Weights of a small image classifier.
Data: trained on gratings and oriented noise at many angles and scales, 395000 training examples, 0.6 epochs.
Rows from block 6, named by matrix and row number. Each number is 128 + 24 x the weight over its row's rms, rounded and kept within 0 to 255. All counts start at 0. Numbers have three digits each. After the name is the row's rms in percent of the matrix's.
# fc2: MLP down (model.blocks.6.mlp.fc2.weight, 128x384), inputs 0-191
fc2.40 098:091093136136138161147145120097110087113137081080111120115151195072096164131128150071149086105083145140139125176106122141118120145132120148097121149098095151154141095121106130100140100121095063113115145129143110127132139071152088180142129155121131104130164141124105123128118125182077058150096098129111091096133114156146116100104101153120152125094113144130117130079118145117166132118144155099078175114111140167149122138128149150126140138105128066125076079126144157128116140155096155172140138100120095115125122167167149117109119123097094118093112106135123145116109126115133141167
fc2.41 098:122170103134086140103112145160138135111135080120126105117125148131109120157154128120110111181106104129123141166162161194105179119110145139105142128142157128125119156137146109092135134123158127169143148117142080124123149129106157140127127139140168134078145140110106140174101167165110110108124157141139169139141163103105150169118105094107136127155130115105102096105119108123140139119159112105096092117117147144133099138128144154123150135102151097138118156171103071119105123120137158134057118158146148129137145175133114118112129078147155129158120121187125154117162118097127096080
fc2.42 105:116157129117169168128132135128130130152150110144120168097116154122085105111139122099125129141153086144105109125113136138136106123117114139133113132139136116119148097141117159092107130141127139117161141109143121121092133163102143128150102134098128148105132149206119126110120158138153155158086120151124143131138100115145103136126141121133104108089138096165090153129145148142138110149065138163117125152136122145147103119138116134161143147153096115122150123104150113118085147173133105095099097117107210100103113177126120119117113077160139134127147107131182105069086101099092108164
fc2.43 092:133123133115147137118131143089102125170113103157138160166117110124126115096150167140105155154112112084122137121166132104116177120143139115135143151179138093141145108118140145134128120127106127113115119155101107134138124137123135157142118097118156121156128103153113162132088098125136064128099078178126113135123151128080102098098132135126115153141115193087131131122113145156119077154134155151076130162124139106174105101110140135152133137143141132134120083155104140128125071143120134133129168147124118110105119121158159109138120063126117066125129186142185142119090127107177107072
fc2.44 103:139146148137129106150121110102123129119133171168156136154143128144144115115133117133141146085146114157116110140173113131144127144136123113143177139095134163160102170141088134135098115103130127137109068102117123157105085106140170131168098086130116100115149120113145135110117102105117140123115161127137101111103142082129103117101155092154168112137157134093108129170129121137121106147101132146106111105134098094141131141149163093186163141173134113124135132129140115132163159169141153111129121156123152122088097148105141110124120121140113062082144147072111140153139101170101161085
fc2.45 100:082107128108106094152176127098141071153097118130143154099136159147163140116107111128130103105120118116099165131134104157120116165129136133156101123106120133153132070159176091150149117178115148129117106172147097108136130127119130116103173092139150152118132118164118120152127113174153142135142133167122125113072121127117147112112111134149151139138116131127065139150132098138161134133139119110143093103126155114146153117131167101163138137122096122133104159138139136106123141167139159139132097108110168119061109113138146151131061141103145128115118151130098148073122123119124103142
fc2.46 097:098103122127098150140119094128178111112092118140131094150128142112161115172139100108160125115120109148111134098133107118114116103152112145126114129139144125129115126039089120139115122152129109069117124155129130102103131139105097102114135125121152118158114117119121106106115143167106160110154143143113139095146122139105146125099133071095170162146131146117153125109161155101129136138151136166170115132167138125174104135165136126125109115106145114131111116095103149155145111119160122156174123092178169126097124127129086118108097089176093107117113108136121145103125147156144112112
fc2.47 104:144117122134116174147116141184154146111129154159172123150131162127140122151113123122146096133141139161097178090127114140130119109096117127153086138110154159121085151113158117163153099107114124137120107134111152146144136147136119111158150083134141125104124159097120151131151086132171085139086163145109134168123104155152140116150138138161165097138111101096117117151141178119126163151144108109123164117142133112115144085122122083158104160122137114108153166147109127143166131138113158136109098103185149124142119113124146132087154070111089108117139087093094118097103155168113111157
fc2.48 099:136106130128136122143096103091104102137148070092123123117160108150110133108120163104121140099121161137088110149147160101163110124142119145115147141138133182140097124113132118146115094119108105119121127151140101118125128129153170085173161102132149131128134161140134111122107155132120093129125171088098138135131128088127134131136125083120125138127114103155123123160130150116133091087182141162146138127132131099163094132135127114137124141122174120130110113095124135124134138135137085149145144119132170124102137149089132088099171126116133085121119169124103168154090172154120125135
fc2.49 104:146157096098185116116120150130161125065110136152139130124146150136129092087114183154114110157105143180135110165149085095123125138068119116104134116146136162110100077147108104107138123133093149153143105112114121106109104088120140108126153153156143117114107115157128132090097139154130160129148138122146178111169157095142134161135144172108119133111112111149141140109138120147123152073128138133111149144129156147107078125157162113098163115124164117155156130147107136136102096071142158107108173135147135111090113132142118119147127151179156142143125121169144102156123095161123099170
fc2.50 098:129126102115060137141122134143121137141135137145146117155145133163132139157089144166100153102133131028144177159137081081119111151150138100083133147123144127134131159151144138143113177135121128078144139082138173122165166152126140145145162092111132148139095135111115067137178110103135110140106123127124142125186115109140114128127146154138131128154051176070087098136129150150144156140140136161127117156110135118128115133102142099107168136079154109140119129092180149170107119122110146114130109160148085139105118150146105110134170107121127115150135104150099125094103158106104153188
fc2.51 106:146129108141100124116156102175139173109146135124141112128132149101110133101121115125128182091133110127115148131160133090143145106126114134022131126131122157137119105173127142160103115147113108103148125137147143103149128136156134111140119130128104121128102081165148115110143118159140144130133160097120111120122063100136101129143129137108136127084114122084137164074092175130189175088115145073149112160143150143167109163096139147128135140120116166159132122130134132135135115132146135145172135119130121171134117101126137105098127131125139120136118131088114131114124096128147144111
fc2.52 099:104108095156113117107180128114142180133156134142122125098092153123157116117100154112083104100119168141160104164124115118127140120145149122171076115134150123143133045164098166102120107123100103148107148116158151183116131073171114119133122156104124108086141149057139144139161132140143093109149147164142138153146155105146136096163075103117105117117125134119115095107112094133125166145096180144096119166080110106132121107123131130098133057102106132129155127138122092119136105151130128135151110156112133125119129134098133134145112125152084124125135112114130108128133166130136096156
fc2.53 101:156106144087156119118149109112130149132091105100110145120112127104135145106126149175109147123176093080123114127110129164101100116121100125132166145126111118121165119104125150137137127120098123103169105149157153092137152160115114143145132151098169146138123123108080132114135141127108139137166147114104140135127146095127112127151178103140158103173145095146137168122149142090131093075126063134112121058133089129114115146084128116144138127126088133166159122139143083128101125107111091150099146108140077136141137170158107134143099134130138137170119129093170122111101143093109130159
fc2.54 107:135137090138161134094168131089111134117121119115122078080124148103103119090124125145147116133093144095121100097162159108087146110137106086159144087118150108114140134114143126099102125098120110122143100136126172080133114142090153138135106152118113111111128103133118117133102126098124167173093141142173151141133143121135155108134108094139129157133093156105102108147134101142110153093159147103090128127092181133140097154103165089153140171137166129133141116144134172143172110162126113178136133149114169102139159104145135104091160127104125087141139157154177125148117138148082129151
fc2.55 098:115154138145145110147176157110084132173157134139129114149145132130176125107132094169116092067123058116138113087118158081128085117146120137131109116146079126111129150124127160149137122139131161117148080121086166124152147109120161126135093126133083107134124115142146176133161087104115128132123126104149115148162119170114158145169156168158090105113179137105082144130146127136173124126101101128167132133100104123123118148140149145111152148124089124121121172131152095116144133107148111117141112147107109092130164083095146129139109129101159119110146114120126123104078168142118135108
fc2.56 100:128121131105110126127142132107139094074127151122145099117102111148137167113115120132142118079118177150110147114125117132154136124123183111148135171131153141133097133148126096175178107134150151117142123148123118112111145133108126123095124103148130125157147151130152120107103123139128124098143138136139107111166127128167152113102129106078144118115106135083123121139124105127111168126153119064190157138106144157130130105141164123150129140113134108085125133182133129114105154079092118141146146119125143142140066131129144142142084091116162159138118127104128156180107092151117113139
fc2.57 106:093150140144095131145088156143137135167125156124154135123159087163136138116148135117159135116036142082109142118161130157106106153151130149169139125127141119161114129119153135120083145113101115117139116103101131122131120184124148072105116107114095138115108158172128109109130165165135119133123144173159128133130110124111120157152146106102138168102129091131136068141152154167123122143146136165138116132157121113117096149115123115149157117136135123121169088099158083150177126113167091099181115058144099141092112092104153150117128120158143148146120120094125152116114099089113159179
fc2.58 104:100140125151138144152097137106114161150095164152122143128140127128086138143137139112117097122167130114143133143153104142139134131110133171061097133130128162112132090108118118142171128122141132159142140112126071151124091172167091146135150131098137107143166156166129137082204081147166152142129119116156144148138180135093126134133128113115135123133156121087152114135143134108100157136104147077165149187143169112112147143086124184121145137093095122124148172114089132105150135119141094092150133137107161148151110127147101096112144101152138099160143147146103136123092110126149126135
fc2.59 096:131141153139157142115105130136111083109124102129116124101125112135125143120087175125172093113142139089121135127096086134127106115136102101144143127112131121125121132127125127171126122130090138124116141135136135116106118114119082142125148135068120141148137117117121133125141110121117076095154099079130128121079133158134119101109120128164161123126170118135126121136150191113089156136125150088112121073123116114111135141092104129079123139167101141122110102185134141134127213135106117128164122157157171164156175152121114061137123092114117117212133144130151125092105143165124175129
fc2.60 102:152155173114170127108136127157138111124147128085154164156158150153153147107132161150146109143117155174089112148137127141111171119123156139134088151081170174123093159139139145121138076124090119085139066126124114153172114155130126086137122125116126102129115105107141119145143151094141113124133086141096113131117139109125122193132108119077123107112124113112162120141144165144101143105139160122125136134105184130149148118123107119100149089111099122121148175150108149108143114119095169132127113147160142117147145135169172132140151109095105141125133164088100112105121104101149159107
fc2.61 095:139129138126112105144121118095088083118146116143099072096120115103141135112119142118126106092124138116128163097144107122117089156139142135106074134152129197104112177114086103099145121117123127095136123094121140118139135138140096161126126156109168132147083177132136113072114100121101160136142112150133134140182140108062146081117134106086120138107145137122120113118181132123173133122129128126073129087131102123135118114121148095135102122157094163132144124108094102136147119089104141140123118154117132169118162117123101137130165154134087109149136121104126099145124159110145093086
fc2.62 105:112150155161140110140104128112123123173136126116124124135114105161123111138113128102102123148155128082148126152148144109128113147127155131161141144121112161128123138096105122111123118168114134119145150110126111126110163159119189156147145113099096135084111131083175117144150135124111133103134176086113130167122085136133124153089143122157110133119135142165104143144165096099120125142148153135126127132150106139121099128096097136141112161179137123096141154125105143116113127148114148109140074136150150149132147119156132070100110158094124163119142172169140143168110169123146119155
fc2.63 097:164133164138128118197120094124102174139123106115147090113135104137133123122106145132122129119136147141105139160161138108182101119159122125117142115178091099110128114119148114130087143122132137122164115163123157139151127128120122127140117129142099097150147127137141123098126098104100090129163113153099137110163117124125155113106121107139109132134177133079112146111121132129167097118165094168141133166148166085106160115098134072134069124133153121157133137146155125107113128106146117118118165100121135134084131146128148145130163159111083081097088146141165149122076097170112147076
fc2.64 107:135127073121141125100122118120134119110124157125157106121136125135105101102102107126096126087115155124152127123094064143151167128108150142118108167113168157095126098120126110147156094089145098143093142161154116124142148123122151149118115157120109119122138128147142124110126109164149144093144148126151128119142084116148149149131114088084137130139128162131120113154102152161141098095136181153099094153114125131130154104144111138185127126120073116117195129088111174127100137082144136136142083152151119115113162095120144090120122154138178130164151100114122171150169163149134120159
fc2.65 096:148145157167143100102160145146153109161180104119105129113167102139132147106117119137143161099136143083110116170149106146105103165116150116136121119101128157137161125145167116116144129146135127126117175110124131165132187116143133140132164130125170142139104148097110139085092143131122060126075097121118127128135123155150118126129121125099110131135129147172117148129197085129132122115106157156115126148124150113169099162086142127199122128145167112073142113142132126142184111158095108132118129090181119129138130148148111136141117114118137117158131134130142162111110093112163124188
fc2.66 102:093135117140110101124137149117151207124089108122158086133131129105097114140151126139132095111113147096128146103122101076115109120131109108147123153130140123132162088094109140056169091134123150119120097140085119134122172133149122125122145115145133137148155143154131116123124183131150139129107163133159135105094151110093124127144077122156089155111142125134118117140170133146150188101073146109116112106108102136146096110127104180090148126130144138134141109111144113168190163127109108091150152102176102115058095088107123107103094138151056126124172139128126123132101138119140122158
fc2.67 106:161125107130154118097131123143106132127138101102096151149064104137121161141152135163141127131144168137133130143028133144117142156081136132178092111141127101111122124116136086166092142098106163111133118141122143090148155126132118140085131121132107099124102139154142111133145109137112101165125166136141124132151128139131096131141079164161137138116166120112176135118133116140107136181128100117129119167135115110128122133138126115125103148117158162083142077142114107122158105112147133154079104089136064154151091122123125161166124127138119121091127105103116139129136160123120092082
fc2.68 090:122143152125156152118120130125069190076143109110114122115134119101125130136170158128149148109141139104085174111162148109125101110150112138109138141170140134210169128133119148121139151175119126118079105102147113132083139126192177124101135129124152132137126141168123128153145109159107125130102085112097132114137141157163130142135134112149129144113102134112113201075107140099142127135106133113134081104080106119091104119085124157150133104124132116148140156105151155120134112174169145153149079114140126124139102111156110109177111088171144129106104096177148157112139152131181124127
fc2.69 103:101096102124100139148142151146135086146151156098156117108144150135107137159137116146101121156145123118151094121158086104123119152172099159138184148120145116090135130137145121068138119146125147119110103115091110134106134125129124110110140090147136120138117119191151101109128091075143146132142164130142122147124142111152122110095146131125125118071106126164082157143155140099175118149151144149085140141097162099117129165147117136142152130114132097128169142118134155188104131119115130164124096101112153116097112133084129135161157125123155158123121127102121080132142110135126147154
fc2.70 104:133111082101215139099125157100147145113115074123157152148089138107159154129135114141136123093127129122118119119117117171089103096148107095077120108128128119126169092097152155107144135150101127160125087118111180105139136124128142125132126131136113135151118083115148122112143139145128137141143136127114109123110157163135142151109123101102143135125143167136153155160179152132116068100149160106120131122134147101132175118117136119138141101115101145111131145111131125179139146167080078147159148124161155157120106097158093091108173112148122089109123112126101107163126143152143119136
fc2.71 097:120132149090126111143143153137154092096119124108173135098088116098158143112116122131116105133143106122119111138155115166144127186083117144111128167121170115150125144159100121115165116185087118130165072139129079105119175097152145153130115143132146140171115116150144129130111136148100122128114087121102177143135090110131143110177121114135129154150113108126092127113117150116142145104154130107106105107152110136102134121135111117126147210109132140084120104117158144120072123127162108138121136158159139137110108116093133125162155109128121129124152102150089122119139116118121127111
fc2.72 093:179106125138129148119182125123130131120129127173112117126119148133150145100118129107125140163157131138152122162143128096135134138168105146153149131077119147150092078088149159112144156141107135116147143085093150125178146139134152145086134132117200171169102145088129109156149146108144127118118157116134179150127121105129148125150099137094110098096158148146163134128130146122142107175145142109143132152126149125125110161133150111138107129128149134159131159148116185158130142134157111098103117148112148125108104080082129121094120102093171130103128138096131184121090096148123140121
fc2.73 098:152103073110180129156106159147129114127119125132100138143106102069124158158081152151105146154175101139169144104147137106149157145144112098088079128143120108109140123136129080133121146133158137128097109086100126107133113166121105131111125153130108118143137150150122131106164100117146097120137089080166095132144119151163159114131151139120113166121089117162120114108134162128101160138109096123118142132160133109159080087142120159078133115118120129160195153147117146138129135123170145130108136160111134098092142108094151112132132124077130151094128120089116147107120163132073140140
fc2.74 099:104106143097144190136127142125124108150126120152124087133121092127117100156151117126126120174172149157160174145134154162095136173150107147125164081112116095141091130125114162110129107104153130082098122124127128150167151137110116118126148102154149158113143108110146099152123126122139130109099115123136094155134135133122125168160128060110129115131138142112142147144108146177125095115101102111113099134132157124134141135084105153138136121118110148107142131124145131098093140128101113137122162158117117085117166133111096120149125085086129164108135150112124116068104118161115083131
fc2.75 102:114131129124177172119144116092178085147147120136134100113133104103083146094150072143112109140102123093131112087160170162132157124096123152101175134131161167124106095142140146158092092136107122097110128105133146143126135164100152120111111098114136095104121129119144132158124110146094090132132090134147107125131130099136105153087129136059114106145155149114151085131118114155132085094173122141112154139140148102123101122123139144145103109144131140126115133153130104156067150112176183133100109118091115136173139113140110168137146087114126081142120146119120127095166165134114118151
fc2.76 101:121153132165148086152112135121119054143104142099096136075164114119138137148088134149145147145169150098141113134105150160087099149152128073122081160110151137092132155107144122100115142138114113123130142125088186103151111173098143118113146137126109151132129121102145123138127125150135142120107102107117139117131138134136110129160139115081146121148159127148155136120163107138143114146164107099151138147124062118138138115166153145140124164148092141143179145124154136123127125094140147095114124129120125134115073139152133176150105192098104094185115119142104151102150135144125147136
fc2.77 096:167132138128139154138099124183124175089111141156120109125142107139160152111086080157122107198140130141102113085127124112114134134134143146142111129139138152076111134112166128092146115159073136130157088148107170139129063136125139126109106154135169114142173155173131126108154150141132087139109145122102167136065090137136146119110124122102088128131118142110204130158119134123106120179132116146160134118157110115102135103121127069137117183135100127122129144176151110135127086097141136153128108155161140086154116121140129099157179140138120103189143160114113125111093170142143116109
fc2.78 094:124096142078114150094096118118157150173127157100127157090154116142112152125132150156092136112089079113124089081108135110119149132133124102172150127119186085138114129140137131095159115156115134123132093084089124105118110127070170110119121181130149091097129096107127137113162130106130126151142120091139082111163123152135149129140138109111105143177103174119135173123135175145138171156116107121145161176080178110130102192132088148127140181187092146153114127124121118132150134130126089133159121143102131096163114133129126147121126122136163133092143097096142096124117146112131164138
fc2.79 101:105116124095130151159145189156101137149152118129118162173144146097124130135152104153090106143142143147136167148142116158177105107163119123104108107154130167109135127140090113138145124103182128130168136108124128121126113138123179157131124163152161124101131161099126168102143143127156130096156148146154081109143160109189114106133091105150157110121165153108146138134132118098104167172121137149146127105164152138121155135156120179125090119122119109139170124178146107142138135134157114093148108102113145105101117128119135131118115099158132072157136129114141167165096139134158150145
fc2.80 104:104181077131115111109136131140109099092124120159137156141128096136133080114122111115109103110139110140118132074118104121122125133126120161100107140145127145127184119140130124126159117186143102135152157134105128141124148106137123105109152154113114103079117123114114137117101093130101157207117107125075097098113113096110121126135090128152119164091107154154127113114130170156145138110075124151077101153136125129154145147126125133138130093126123141111101099139148170146115111177122098112153075158129165133124152128119147122150105119130113149131140136149114200117115143160133152134
fc2.81 106:108103156166099079141101106167164108126133144113139124147125121076154115147122096120091123082143114125155086113151114130112135134103119114130135107205128125105161121126122133158106138134165151132113141149150112157135144137121125133160166121149152089107150135143108096125109161107157118108187180117086123133143100137092118161142130171146067096125119150104131175149126119166171114120145129135168088137128109141099141137124117136177098108122132150098119148160140132124219135129107074110149121107097180170118145166127132143112159108154151129164135128135141103132123112129116128089
fc2.82 100:061111130114126149109110120085205148136123123136103089113146145065120079135120134139133128165137101121162101112127123117152187165147142138151110133148085151136122093168120100109081176138142114118118138155093079127126152080154105126138128139071081131136131133133146125150140161127130141135166126153143127165107159154120089167111158155178137064118133130156114103143091156144137102131147143171129117150150117099100120091137116119118157129167122135117146100157136116083152129142153142143133100102110142092146173158162183140147100085137136140128078116168134152123155129107176108133
fc2.83 100:125143133119130120121111110115117130121118141135132103135139108075125109143151172190137140188179116135117113121110131163108130130123130089140127153138128132090101140145136095152157137145137107100116115103140141117124128168130156157139129140121104122121103154112130077148123094191107125131134174109133124132156182118132148188078132138127150138137174097101134114156131100163103111129110141078139116093178135157121125079125157127131167139105111163110123137076095111148167116109121116133156088140126126152139121131138153073121145140139148144122114135157113177150135159137135062127
fc2.84 098:140101143177118156101149087115121116124129171134125195117134164109143147112132145149137162159204145113139122120118145124137109158180124127137149169132129066157138088135133138104114128102155115105178153119145114090167124167155076133066154153097105099122129141100160119115142098140130135129134119089177119133115122127094132111102147124062150141174100102120133129181125105106110152120134169138121135149091099130138131132153150130112099118139126155106108113127115105157140119158135153140116141084122120117142128121098114110117066120132140127157122143132180129100135119155136107164
fc2.85 104:139146118134106140151163154146140126140120139123127146130130132158126123154118170136141111167096136167160149117106115154117124129171106133076120150125122115079107131133168088141127069100136117120102156127106153140102155131136108154122164119113158165190110145123147159114114131155137173089148108113127115133054120090105105147119119161153119141140123136091157104139114173142133148097103118122148134086165124116126150089150111085099123091097101144089146159157143118136180134123121129117093120098132124144098070120148119125135127175120109106098130114071119132153111126173103147121
fc2.86 101:130114084162078102132138096111188059135119144131124137098102116117142129145122136099164100148128115096155147118142124150121135174100126144140129143146136146142106120156138117097177113135081124103127133134137150128167150142155155151117113143106108144167109096108106118160130166120158138112137144125139123138160119119129160120159117122121160103143080161153136122133130139126167086109121143134145113100106146172124112082110108143120138111122106133116083138138141110110122156125159126109094139130127105144165094127151126155172137098135131154131124142112169096186144167113152108068
fc2.87 103:128158141158114157178109067122098100103166087109099110134115141139110139123120131147126129123080111121121158102156171100122144134149129143115119126122163183155173145123165126135165163171120168143142108108130114152166133157097108117150148139134110158083127086116101149155118169110113132116182156110108099116080101159110107150136135105138133111158165140130135148132135179202160139088102124137121132157136137151107131121168174123098122140131079151156139157115154133096178126171167114155167111160135127134128118160108155116146136156138103130117151127118175110106103126147146114120
fc2.88 103:141114122138184126087077116113125108121104134155135113127154148108129114136124160112065118145116090139145130109100171113152153137127155109166145126115116124092088156128136126105119082120151148114098141146153140098126138161153108148173119117136143094114093134125127098107133122131122162095137159090132130141119062116154122119116159119105171116174097111145120101144121124148124125163153134161133152073133111172124116110116170135161088118122155154118103133122129143162145095131116103101163152139153135135093177115144124142125095134100164144116106100125158121084106128096121135094
fc2.89 099:118141109159106119138131133109126138132124141182075068130168154153133114145126142119154127135146142143153132126125139128130098119105103130098158117148117125139103115144140132082175128156142094133136143152121140118151113125135143131172165120120157130104125104142106113163133115144147077155148156107141203136135135127132160137121139172106151136148082107143138138131100112139097123114101102084090119078106130139124130129123091106143166107099130097106178132160061099141146123147134101134126125098106147110109093107115167128099105122134112083109119120134109129148156130157122156116
fc2.90 102:149136126108129073144134126102092134114094146168092160115113135119132091118168104134080117197177094131172135128137110168155112133139107113145127142112147109187170126127171106088094095146190142139146104121150114102155114115126153130113160152146154142127144110142122132118148128125117085154090116111110146154145119138112166096099124107099133139101107090153131130089112109105088133140140116113108113158115146134128090115130164131132135100144093107121081116158145123139133136137119091104117119108114133147131120135138157111094137113123129120138119117093103154133148146155142120132
fc2.91 100:100101121169129143150171114106104097098158113119117127090126130122141121147165142156125158145127124132103147130125147116153158116135150112131095122145133082109137135133149127103154098179157138114105114134133119103134176110137126135092121152125126142093114131099116170133127133152144113154065097145145070128153166166078130108123138120091142166142144162102135122123132102145175102106125119096113128159141138078145119157107124152133144127143106128160141114100122133132145097142149162145120105169093164128126095109137110112134131093133094090128166136087105081141149135079180136132
fc2.92 100:110147112140157162163056122110118164125107112134133102107150156151101120134118102145158148158120128162128090118107118103124119188139125124127140117138133114133131128117126116127102151084169083166159191099100121191138142110142135103091124135169123146128144142128111170112108166109133099135125142151169114169103146114111111155115137136153113107123120105145158151109148136115122154140121151121131105180142102114134154156088117146093168150083099134133150146144138082135114152130148136118142127145143083142120140130106161174163123084131147201127134134130130102118142165119133142114
fc2.93 105:146103096093105135097159122145129134134123101092099165114135166096123117116127120130141153098078102149147119158102146106095104139149092097098138125089099091124151129149164097136163157116108076152130093156103147113121115107096144200127107122131137136106128121164106171115155173149106105116120143146142127112122154153114187096129124077135106118107176118142110152132149140145106137094160127144165098148105090117150158142120124117149102118107138120138152109155137102148093091114127125128124152121114084158158144144131152090156145104082125111139129086120104130125132171109127145131
fc2.94 102:093110112103127162142149153084081078106147143169124117139138122105143106151138125114133120163119115206134113092112145149127079101127097099145137106070150115109103136110153099148100076077149155116103114182142135159139091118141112120111096131132122116157087149111153153113099090106128120113140125121113098108114119121124188108102064142134143166106125082178132089169110145111138103148181089105143136141124143130128140108144088127156086154159130135147124116111136153164134140139078140158127156163132125160152121148160118100135172147096148114144098137106094112138124125140124189148
fc2.95 103:124149138114123161121149116133143123172156133130064121130137095169129151111132149169171121104130160143097116152168140125107067142094110130101123089131107136141137131134115125084137153131151163144134165150164116123150128144147088149124171127147136096139126094155120140114103125138119116148113120112090158164150123181103133151180181124171130138111124143172076137130125135130105164169111151164158126120115166142079117134140113107168081139112132153175080110110124126111140128118115125146100130109074140131141146106133158144139177150135112158171101153150135127115155112153102151069
fc2.96 104:092128120136139132116126137140116104133151200120141138191127105150096126168112113115105153143098117154092163142130028160131126126153122076123169091110145098097136141087159144169167139104174096142123149136147147123152136191121132083099143077106148118121143130158135146138125137141130122128117109101144118143105137111187059156144123145101112131123103132132122147119132119107188133160141146137136156169115132127134110109155111107129141147134113141157147110174138150133085097120125142121104151158121125161086136124138127087146137165167098158133146105136160125139125122120116101154
fc2.97 106:170146128140145145122124122140123113124119142158146163137123149124135109148119163158111102129103137147111157134072103123133134099094152136104155163139121117125131163140109172155079153129105126136132097141128168110154145150102087118139163116113104115129126134133149154124148122089118100132157156135133142152158123125106151119137163123129133130133138187142090120092136124135131141172095139131147098114133144118133110133107100099124104141083078141124137140106127148097132135101124126139137123107120124119110142098142149126126123132131098158174127134099092125139164222133115155080
fc2.98 096:100158116171129135143099106109139144166109097123099135113143129163131162104117154134144155111138131125104099080129136149131143109134118118141130123153082165144101128097131119128104132120121151120104141139148125134121159124145133114103154130137127098150158143111095132122121169112092097108124145141073151124162124081097119118143095069151104114130168167161109144136137199123074126091146079136133106121110163121116133073118113106135132127123134174120146079127128104146128131131136169121120129082120158118146175155119124162152123122099122125098160144101095106150131125108150184092
fc2.99 111:099114108141167125136116113155189092165140160135139134101089131123151112116118125113104136158148096160156154141127126194110073124113146107148102139112152070126088169142171146079112120141097083134116125123104110171144133076124145157142107085129150111135132160139143176102127144094125104164199107116088114094121129086153130174116121122134119105134087112127116106133150106118170098087129103118103116147116120133152156161113108152153110145115129113113171117101132103127122148152154158126112106119117134163162140131124132160129105128116112141123136136124141104114140178133125118124
fc2.100 107:131126131112143149169121109121150149093116106088107130154135100126121084142120077134106077086155168085110086114118102130159142106155129109109114169147098110110157113124131168132119152106101113106128158146080095119179137114138169118120129174136120138130140117111134139081109123143136112152180152085123107105125110097124122090075149130111116123095160184124149122125131120137146127146136151113143148139148153120141152124079113134132141142148103136125122125108098112130113196118140106174159073079122076125113149112135119167160140166130126111122139127165115133142109093111136084088
fc2.101 090:114103117121111141115131144156182079120147101132112116153101113137135142118144093133141126159126101071134151122146157134160108099150105149160094103094075127101100142102149094158100108133161120114136128133137112102137165198172106173137116073143125111118113135096099128126154154126127095130130113163139195141151116104124149100149130163126131147139142120118147159166132107134134157118135119181124125121122168167110134138185148129080151163135083139076145158107098156122112107120125135130122090091122114135091091127130152077131124137144125107160129103135121153130095105096108090125
fc2.102 092:164165120170142178141112121129150145112168124158166122130126117120160141070137154119127108141107160098130133148127117122154137139141146136126135085121096122171143156118125099138105142119102153102084127150139127121167125132147113130135153115099148139129124093113116166156126124134130104096124093148130111085151137112142140136093100085118107123124096139137143151138133120174132072109103126158180123107133178137152139121149136105127136105177148168158162105126126122135097099156128174129140126145141122123134138173108107091144120170171133133120116130115157067116135210109137121113
fc2.103 102:115154136157074125126121164061119150107162108123115122133099140126149108134105122139123151173128111115124109136111168122143173154119092169150183154172163143120120136104110141148188084155125119119166139134112110164113101156161126169153114105136145128173189144143125116132113130109097113102120133138086130104096116132124126141128154118132127123116139077120150141129164108110121163097109106080094142097126125167141132091142118140150096095103136142098158149129144119129143137149106142118122134137111122117128123188096114121143141103135087088166106125182095153136115092142129142118
fc2.104 099:087141163136125152117127121150178132089142137142151116159134155183124141116121102106113117122173089133102134165113155069082133140126145106105120194125141089151159129121095114151103094143121134141100119083151096133087134172141117123134118133128114108109133145167117119149159097114126084179142111125071117087144123113103146148130134158145154083133162119123109132083108144142107150125092120132146155134150084133111148109161141113158128097139107128113166103165111121144125121151145146149158113126132111177133145128168132124124179147124127125095130106124124103107138162113163103173
fc2.105 099:111179126167147151129130097111215147133096081125150117143098143142160151149151124137165150140149138157193113135133098098161125145101126124079090084137133182140116085131132129101114141096118126104097100119168135123135115099153144135157144112177136109147163119131107126124131153073137182116110118118105136139139154142123139153136090144083138145128128114096164169108131148123119181121118112118149126114143129163102155117134146135078151136122144105144134138142143162089087145136157156125083155178119129131121111123089092111140178144087132094091111149122124134117151107149130116116
fc2.106 098:118112082106115093147114130096114102116122133156121129132146122106121117133092184130106092173125124121171070104082148154138134121103149127122133106101121154113121089133104152128122152136089167123175130123144116105113120152115173095149086078122136114111145121161124144160133136125112140115110135140126082126100145153136101126099124153134135070172157151141118138134107119097119105147120132120127145114135104130147131122165120171087145133112131122116139115121103126134120097135109144154130082166115153165129134111113138097122116098145119072080158160138103070088172120135103112111
fc2.107 099:104108097151130168110111135099114120128110170157112114111111143181124118119142150121112180173137149137124103094183128109104129074126134129133119113134136156117101137087153129138133183082113141168148077103110104124106154120095097105128123108103133155141104116131122112126124149132110109127198108108133139113147122112147136152126125128143122150086110122184125164122141138200099106129154163097077127069135114171099110143141138108122147153120168152107142104152110135086147129145114090097106134148143123151151098118134111133140157087107138154110144160108152163096116099124124139141
fc2.108 097:119078133089171171149108134121111112105150134111102110105124105106133122113118106147130148118084146145131113148113134119135113121147143104140151108124109137101110103127116158111112122111132119135166094122108135107102148125133103125140106074126121103147131147108169151102136154120117118129107155125112123118123122138205086143106106102093140140105157129103103094144145060106100176110151131117148171142127147111112096171126157088109123139121160142184119117109097137089130112126107105109143130159119118125141114135092123128123122121122112106105153120122114128155169111161111116098
fc2.109 099:146138162137098128178118134133087157154096137147137128152133151151134145074098155120127130117140118158096129139140153153138119108186170087149162134176088053144150112150102156124115160176121179108154119154127135110145154107157135119128120152159104119108132146123133142147158147094131058149119105136111163151142093147137157135129134131148106072148119142151121147115141127142148120149090145114091106127174134108095119130140133124138150149094145148133111135116114074144121143159127111132126132114132153119087151131101111103111112097142125166097128098133125116118144154184118150079
fc2.110 100:081141140119101112114153135130122116136145121129191117135135093175139125111125137162130139096157090132131125142152127132143090155139124124128160135132106159138121093158131139115135118130120139153109103152067133113137145095148128163161159153104106114115187140133138104130148186085145148161149175137098194130164146135100119098128151153138087128136128129124117094096119098099144148130150100109160124126173133109149118151127109150142137141121147133119083144116092110122122114106119095100097119179119138173125110157105169107116116157111123160125131150136111141152089109100121122087
fc2.111 101:139112115117121149110099124077094103136109096130117150109121154096102151090091103119143132179148084159107089122148095111115139146124097098107154124097164111116088162107163100104142102140089143151170129113107122159093115140138109117109109139123126155150124127128094139178114131106100101136116103135093152108140134149118155092112127088123107145132123156186116151134133126149123110113125131118139105104111108114175099121131150120133130125107120131135131145135072132147120111172115094105152116184121120146173117063174081098108149124118106101115137144134158109096093127129074149120